{
  "model": "image denoising autoencoder",
  "horizontal_flip": true,
  "encoder_activation": "swiglu",
  "encoder_kernel_size": 7,
  "latent_channels": 4,
  "decoder_channel_attention": "se",
  "decoder_widths": [32, 64, 96],
  "decoder_blocks_per_level": 2,
  "optimizer": "adamw",
  "eps": 1e-10
}
Rows from block 0 of the decoder of a small image denoising autoencoder, named by matrix and row number. Rows with one number belong to one channel. Each number is 128 + 24 x the weight over its row's rms, rounded and kept within 0 to 255. All counts start at 0. Numbers have three digits each.
Before each channel's rows are labels from the 100 images, of 14976, where the channel reaches its highest value: "lies over" is the class under the peak; "strongest on" is what is common among them. Only what is clearly more common there than usual is listed. The data: drawn human figures in many poses. In brackets: how many of the 100.
# convs0: first 3x3 conv (decoder.mid.0.convs.0.weight, 96x96x3x3, each kernel summed), inputs 0-95
# convs1: second 3x3 conv (decoder.mid.0.convs.1.weight, 96x96x3x3, transposed, each kernel summed), outputs 0-95

lies over: leg (26)
strongest on: teal top (36)
convs0.88:157120123144119156114138148144113082137112130137120114152139107150139101079120112133110144098143099126152119156159159107109127183108117129091124112160153118095141130122096145098123146127133130121124152163142148131108124116182130107103111081118108098051099107091152137114164091165157134092
convs1.88:133140134144141169072167138121160106099138106112143127142159108122121138162117137107133121136124107115166150134085081195103129143108135089126159118123121133087098127122177129100107168104139126130153149152137106118134144111149129083148140160121136099128140093158113175174108095135110099135

lies over: torso (40)
strongest on: white top (48); white trousers (31)
convs0.8:128140145124089091143147129120114129156114124107157099108181093076102129078177144129136126121109138123122116138147142143127111153128133194150089122140129120138165149077085107148132114113121129099102117080118126115142077119143126152128120129146161170148120101135077127130102129090102112114
convs1.8:107133135154113141066165167099134130145178116182164138082131161139124156144140112123120112106123139107154096168161129154124118087114130173152136076124100121109163119106099137131132134181100103138120098102110153168139097154139109105096140121153112143105131101115119122147135136132129101126

lies over: leg (29)
strongest on: star jump (35)
convs0.17:070131144142129089102152073141197131103128112113145123088127144119110147125174186129111101100129147157128098127156129125174157087157125107117110134115149164115142142147124179158125113125142122142155132135144131129165100144122145129176139117150127158108175116127130112110117125141127166145
convs1.17:122102157151121135135076135147092111170138118131127118090134120091136126145132154131140132145118130147132133131170097116139117183130144119121096089110141148155093087117141123099099082163153137079112124120116117119184122127152085121151114130166142133110121131078160155141134169172149167116

lies over: leg (33); torso (32)
strongest on: white trousers (27)
convs0.61:112131155091151149153125157113098141142090149115147108149093185180158127094117155148117121160094133120096122136150150141127126100101153132151128094135169131089084150136156133108156161127148132110143178150134123122160120107131148121131116124138164150100144117110131168128118113162165191130
convs1.61:130163075114133136141104153129074109116137136144129140109126119144157111101167131134144098130144154121121120140106057103109111133119071153093158147109160125135103101127071155130112129104123112128136087149158133088139129130148058154118131126144123100128121127085154127146131133167148145101

lies over: torso (67)
strongest on: white top (72); white trousers (26)
convs0.73:143102090144137133125131115100144155138122154147101123125165132168142132135133077142124115126139087138119142140130129128045139148108152145121155110150117160085092109178103134099127144122122124111076110147142150094079119142076126115118168143138120131146131113124130122130090123091136078088
convs1.73:135107109101138117103182145093127128106132118107141154147137146154098148130175146086160105105120140107145114113153110164155104145165110135107138159088086119118160145103076128143115109166116109138110086119168121103100118148131090151115127111155120137144170117156109146154084146088146111131

lies over: leg (29)
strongest on: white trousers (28)
convs0.71:149073138137064148141113109121127128103130117122117190192103081118109096114112112098115112098116106145110120156107135110171158156133103131113160098146111111106177136144113102106130133109151116126129134139108138137145088110110113115113086137094117130168118099138082142106117110156154126125
convs1.71:166141132175095142131131119160145137160096125135127139122138147118173078166119118147114143108131085129168113106166142168092156127178123113168142110161129135158132151144158129141124145145129097105166165071107151131113113115114110128126135144160119162114098137110116155110115100086133091106

lies over: arm (26)
strongest on: red top (49)
convs0.63:132173107145103125130124123099112145130148120184143090142136124157115124134137074119139131112107067135126110155133158077082136141124132108136099107114113093118138148105124101101138091116085131161129095099132141144120135134101123159164127142108137128114127127089095103126134130152097069065
convs1.63:129134105115128119135152136103154122119167135130138124152147109155119177154157106081133117100116074107074097131131134126135078144139116152147164143113101124115155155117139109136129107149141121107145114108150128150053103134102113127104109138139140141175160100149083157153088123079115144108

lies over: leg (34)
strongest on: lying (36); black trousers (28)
convs0.56:189084101137090144142144118151131138115094144119103123114135145095123127090132138099115118085122144125168133112105121148152122146139138171147129080116131157108086098154150111139150112141136117121080087119137116185122140128130124109170151131123138123165159128104127063130121115147152081101
convs1.56:145183139123107147139118161114174111145143111094097166122160150171131147112157095165102113070137127084138127117114095129144096150148086116144095128154146099143106109186137143113141135099108124128112082120161104117168134130109140133092146145135122156147150159135132138132115138086149110121

lies over: leg (44)
strongest on: black trousers (34); black top (27)
convs0.40:157193100135155092129154133119140092125094141113144125126126153115149145150080084142119129161100107116079155119128133158105135130101101140137109070163149117141109095132105136120160117149077135105095125088169131092088125140150136110132135164141118094100097104115147161134123138133134123118
convs1.40:143162150156145138143176163123133129100112128102146125116172152169123162126149107127124092116146107123144123142136122151096156143179114140143137098126111168119130130127096092121108125149127101105070108154132127078126134119102112143077084120121115099142121094212110128137121144146101129134

lies over: leg (33); foot (28)
strongest on: black trousers (28)
convs0.1:167114120114152115130132131110146104125137143122147096116141135147113135118158115126150120119140118151108157105126088136086142111075176066093138142126124159077144152126130180113087117100166117144107131132151146104138165095157092115152103138164092138130144125132084129098169135152140158099
convs1.1:136131109142141159145154147075105117135157133143121136146133062124148143097118141080134136158139140127116137117096096119124105120108130178141116127156110084114113113093118143132095126105094115107169075132128138133153117142113151135135111138137144167137111078127148058100120167077135149149

lies over: torso (30); leg (25)
strongest on: red top (31)
convs0.36:126127062124124138146107123162131108110114113082145086112153171123125117095124124116109175113090108141113144143120127111155089096113139104150144098105160147098113099153097103126136115138120146108124093129108093123163098124104115127134117146122142110101131102083108142177154122158174075099
convs1.36:138120119123124127104123144161114120120157105133136097146103135128120193144128144106132148137179068124101127169148117136117087142163094117107123134095132139091089167162117125139132141153100138168145094120127168138134125174142114122182107162147129112101155097105092106151153110153110109108

lies over: torso (34); leg (34)
strongest on: white trousers (39); white top (36)
convs0.59:144079118169163134096144097125159153152135161129117128131189134127144133166143117139162142146116109161105140111133148126151120126069123111154157131118173140106115076147131112119126123138128129109119109137127156097127128128158107134155102105122122058103127083096144151133159128153169165159
convs1.59:161117093161157126101156160162109101149139105112118140120107116078129151116102153123129140177117123139081146153123120146127125140084102106123088138078168137095086108136131148153117147125124176079129082161160145097158113136117161121172158143120109131130137104149117147150126141143132149126

lies over: leg (39)
strongest on: black trousers (32)
convs0.81:134120135133132133144134127113096111107095126151067125097119149132064167094135141091143109168136128123148102123140152155134138121126171105111140176118104148143135117094122116153118128132140080118164120162191156156158139096107119156150143131118124160101165159149124141106127167098121098101
convs1.81:133124151125105163167105094139091138105126138088120078146136203132170131062139130123127124140126169122126116146094092125122105193126089104154113093148160099146127112144131104132115157128125098139110114096112105162146136136145103119101135127163130114108126124136145109102112166133100133129

lies over: leg (27)
strongest on: stocky (63); purple top (34); trousers: yellow (26)
convs0.77:130099144123153105158146134054108131155125144124145102074126112100132105107110109126112123150146152132161122095128121167140111113064124123101154128149127133137157142153167172134125134099130129141146157091131156143125131143109138119126123158138102111074146094183134163088120162153104159133
convs1.77:105159150128118135167123133128139126126100105082086142089134159154157138099138116153103130129093157109174127137113116178142119165054098111125140094147130129128138119129167135152117117177138134118100125175100147105145115132177111166129132122099153146131112147145110127130131166130112111078

lies over: leg (28)
strongest on: red top (57); teal trousers (32)
convs0.39:097136133111164141142134140139096162085137119141102119103114126085143128128103143160133099107123126116078137130123102155158128098101090155109093140148122143127086138146102092161145142135154143128144122059138184119078153119125098107139149112117112132123158119130177154092092155127134155103
convs1.39:139124146113163119146126109129144128108133143123148126144176114170118126113095113117141118157166130137130124143144148144103129167123095122108115142125124142118123146103154084158118124219186095093076122121134184160162125126113120166141106120121144136149141126161126091126155166145130165108

lies over: leg (26)
strongest on: blue trousers (30); yellow top (30)
convs0.86:123126135125057142115134106163147117143099124122134128117128126061130166112109133141080138084085119136091143136111139146149126120122105127127095140091145115104117137133118111129142078193119109138136132122110132127101097147106132154141158158170136122093154155109109123155111102071167115108
convs1.86:144113145157116111134114178123128157137126144123145141140112139133084088140157133118158130137138126111119169140147125097115111098147112136139150117109090111085171111137079192122160114126166141109110128168177134120112122155146098147071127136180141127142143092144167137100123149117133144173

lies over: leg (34); torso (26)
strongest on: white top (25)
convs0.25:109147174139168111153145131149152135127154145157164146177140149139116137123117172122099133126111153145163129110137114134135174111138128147159137137141133154146136169121107114173177160113077133101151106148137159166184162169163136164125120175129125135136150153148112110153125144130141108146
convs1.25:115120078159109130159105094145076140163124129134148135138133112208128134138116112137123106105141102121139133108123074162111112152137135112124123119145140129158137128094178112111110156173159122114087139128109140138097150147146091115160092115127129096101098105128099131099154090079110131136

lies over: torso (63); leg (27)
strongest on: yellow top (49)
convs0.24:143125148116120165112114146168156149127127123100144130138088188104126168174108177157130141146151124116084125110147135150124144144177111182143130107101112154125125110131126096145144118153149103111116138111085116126142169098135163169169123108114127117155112167078150121143130120125135086138
convs1.24:159118111137088172100114137129139149148137132091165144177137097136115166055097081126123110127171136129123118112093111149103122132166153137149101119081156104153108092112142146105111093144154152147104127097140130096126122108145093120166145162148117137138125137118146111089107115126127155146

lies over: leg (30)
strongest on: black trousers (27)
convs0.67:128101099107171122135165124124100063154151123133125090134157121148126148119119157148136089135114118091144139127151102114156111115187114111119143150107113114121126148121117135108123108104130140084162136126145135174065109156162130121101127088154145125115087115114105133100153116146180094095
convs1.67:132120105150098131125141100119128122123122114146104167098095109137137112157093141125131153127135131144176142116105094138143149120140136123144137114134157170136084125177165123134115134123172167139108177167089153071132152180141114122096116140134131096109103110149096134091079118138105167155

lies over: torso (27)
strongest on: stocky (77); yellow top (43); trousers: yellow (26)
convs0.5:128133168134160105147127118068151136110140135121098155124113120158121057138113120114121148112079078129105091114117123108142148100122099137128121148132105127129136083121146087083113082110117137147100109119154119149123133122095108089137103105121110153129152135065143098128110092127164136160
convs1.5:131131133128140156108113111120159134110163129125115171192121096136107151102116123127119113135148107121095103124124102149129111136114100159097119150089105137128162111115107151115112132169117150139090114203114148081080107154128136115109104114108120124157164106155162117078119078098128129107

lies over: leg (32)
strongest on: stocky (60); green top (27)
convs0.37:109145134127101131122143109128132125123156116137124149145145151153127143140091233108157144108092084154114126147114130113099143152144112115146145151115116137124153124078092140103166086160108128118157128123101076129171112146137138112117103095143133120139133155077151105125154088148123124117
convs1.37:125124144132158124119084117148149136109130115111129119125148099171125157092139159142132120124116159122055121158151163206154111176153140148107108155120145160112108100126136146072135144195131133118118130122153109137133125144128119109166139092101130144105110092117112152139123110108122123159

lies over: leg (33); torso (32)
strongest on: green top (30)
convs0.95:123120163122096158116121096159180041168123118100157096155152148118129132162113163158118077150105128113108123128181103135120092144162130150143122144126101125161148114136120154101131144158128153121088091110145138149118107156125115139083121147136147112120105112143107132106145121157146122121
convs1.95:108126142139114139131112128167159133129091090138117156125101099159106135144113131104110162104124142138129134149111131195125120117135169140182104155117134153095090141143104112134094126144170153109145165131101163076122120165119155112075117119126115168110098115123117140105169086142128091128

lies over: leg (34); torso (30)
strongest on: red top (45); red trousers (40)
convs0.13:116150099136171106123121159141135145111090130084127149134132144141147160130096087138126106179072118165126116149148127087138135114098131133133087149123130154170155177104144126104135095149133115116133150124146118153182115115145134102160103074126137130123172128151153147110114126119153183131
convs1.13:130148154143166124099113165108126114134170145177103121101133169124133163094141133117131110119179130108104131146142153119137087134129100130102110138139126138136131108090071150115112104151135100089087093091118143129157124139103157151145138117129112139165125083124184126124155131106151187116

lies over: foot (52)
strongest on: black trousers (27)
convs0.87:169114072129125123129147143118132154150170165164094109136128091101174109127114115107116140133121156121129137153148180139151134083123095110075168100119123135094121143119158138159122128107160150116130126096089129135116130146131123081118124133123099109117071163062114148134149124134120138119
convs1.87:109155115134146115121132167159149115104126097122139124092129117086107100154177130124107093108067099110119170129117110118107128116109153101097164144155106159132123139112133142163110161134066110146176137152139109088147130122163133111129177125120114118133164128112126141186101130096115118125

lies over: leg (26)
strongest on: yellow trousers (40); yellow top (36)
convs0.84:114111066106154126133118117101085108117117141124152094113110145125095137114128086129099114139123133076140134080165108147137106147094141120117144153106104133124101081129115167126132149122163125121090127156131141124139117106171141090169133082131135149083159100119102106160141178128110141157
convs1.84:136186163137145155125129171147157168112123085107108123106135168137108146091105117158127129126103124123139139130092097175107137141152149124137123138104141130189121136135145134140090130121191157134168114164160095107114124131182091135113138137152124134161121165141169127112112120128142140153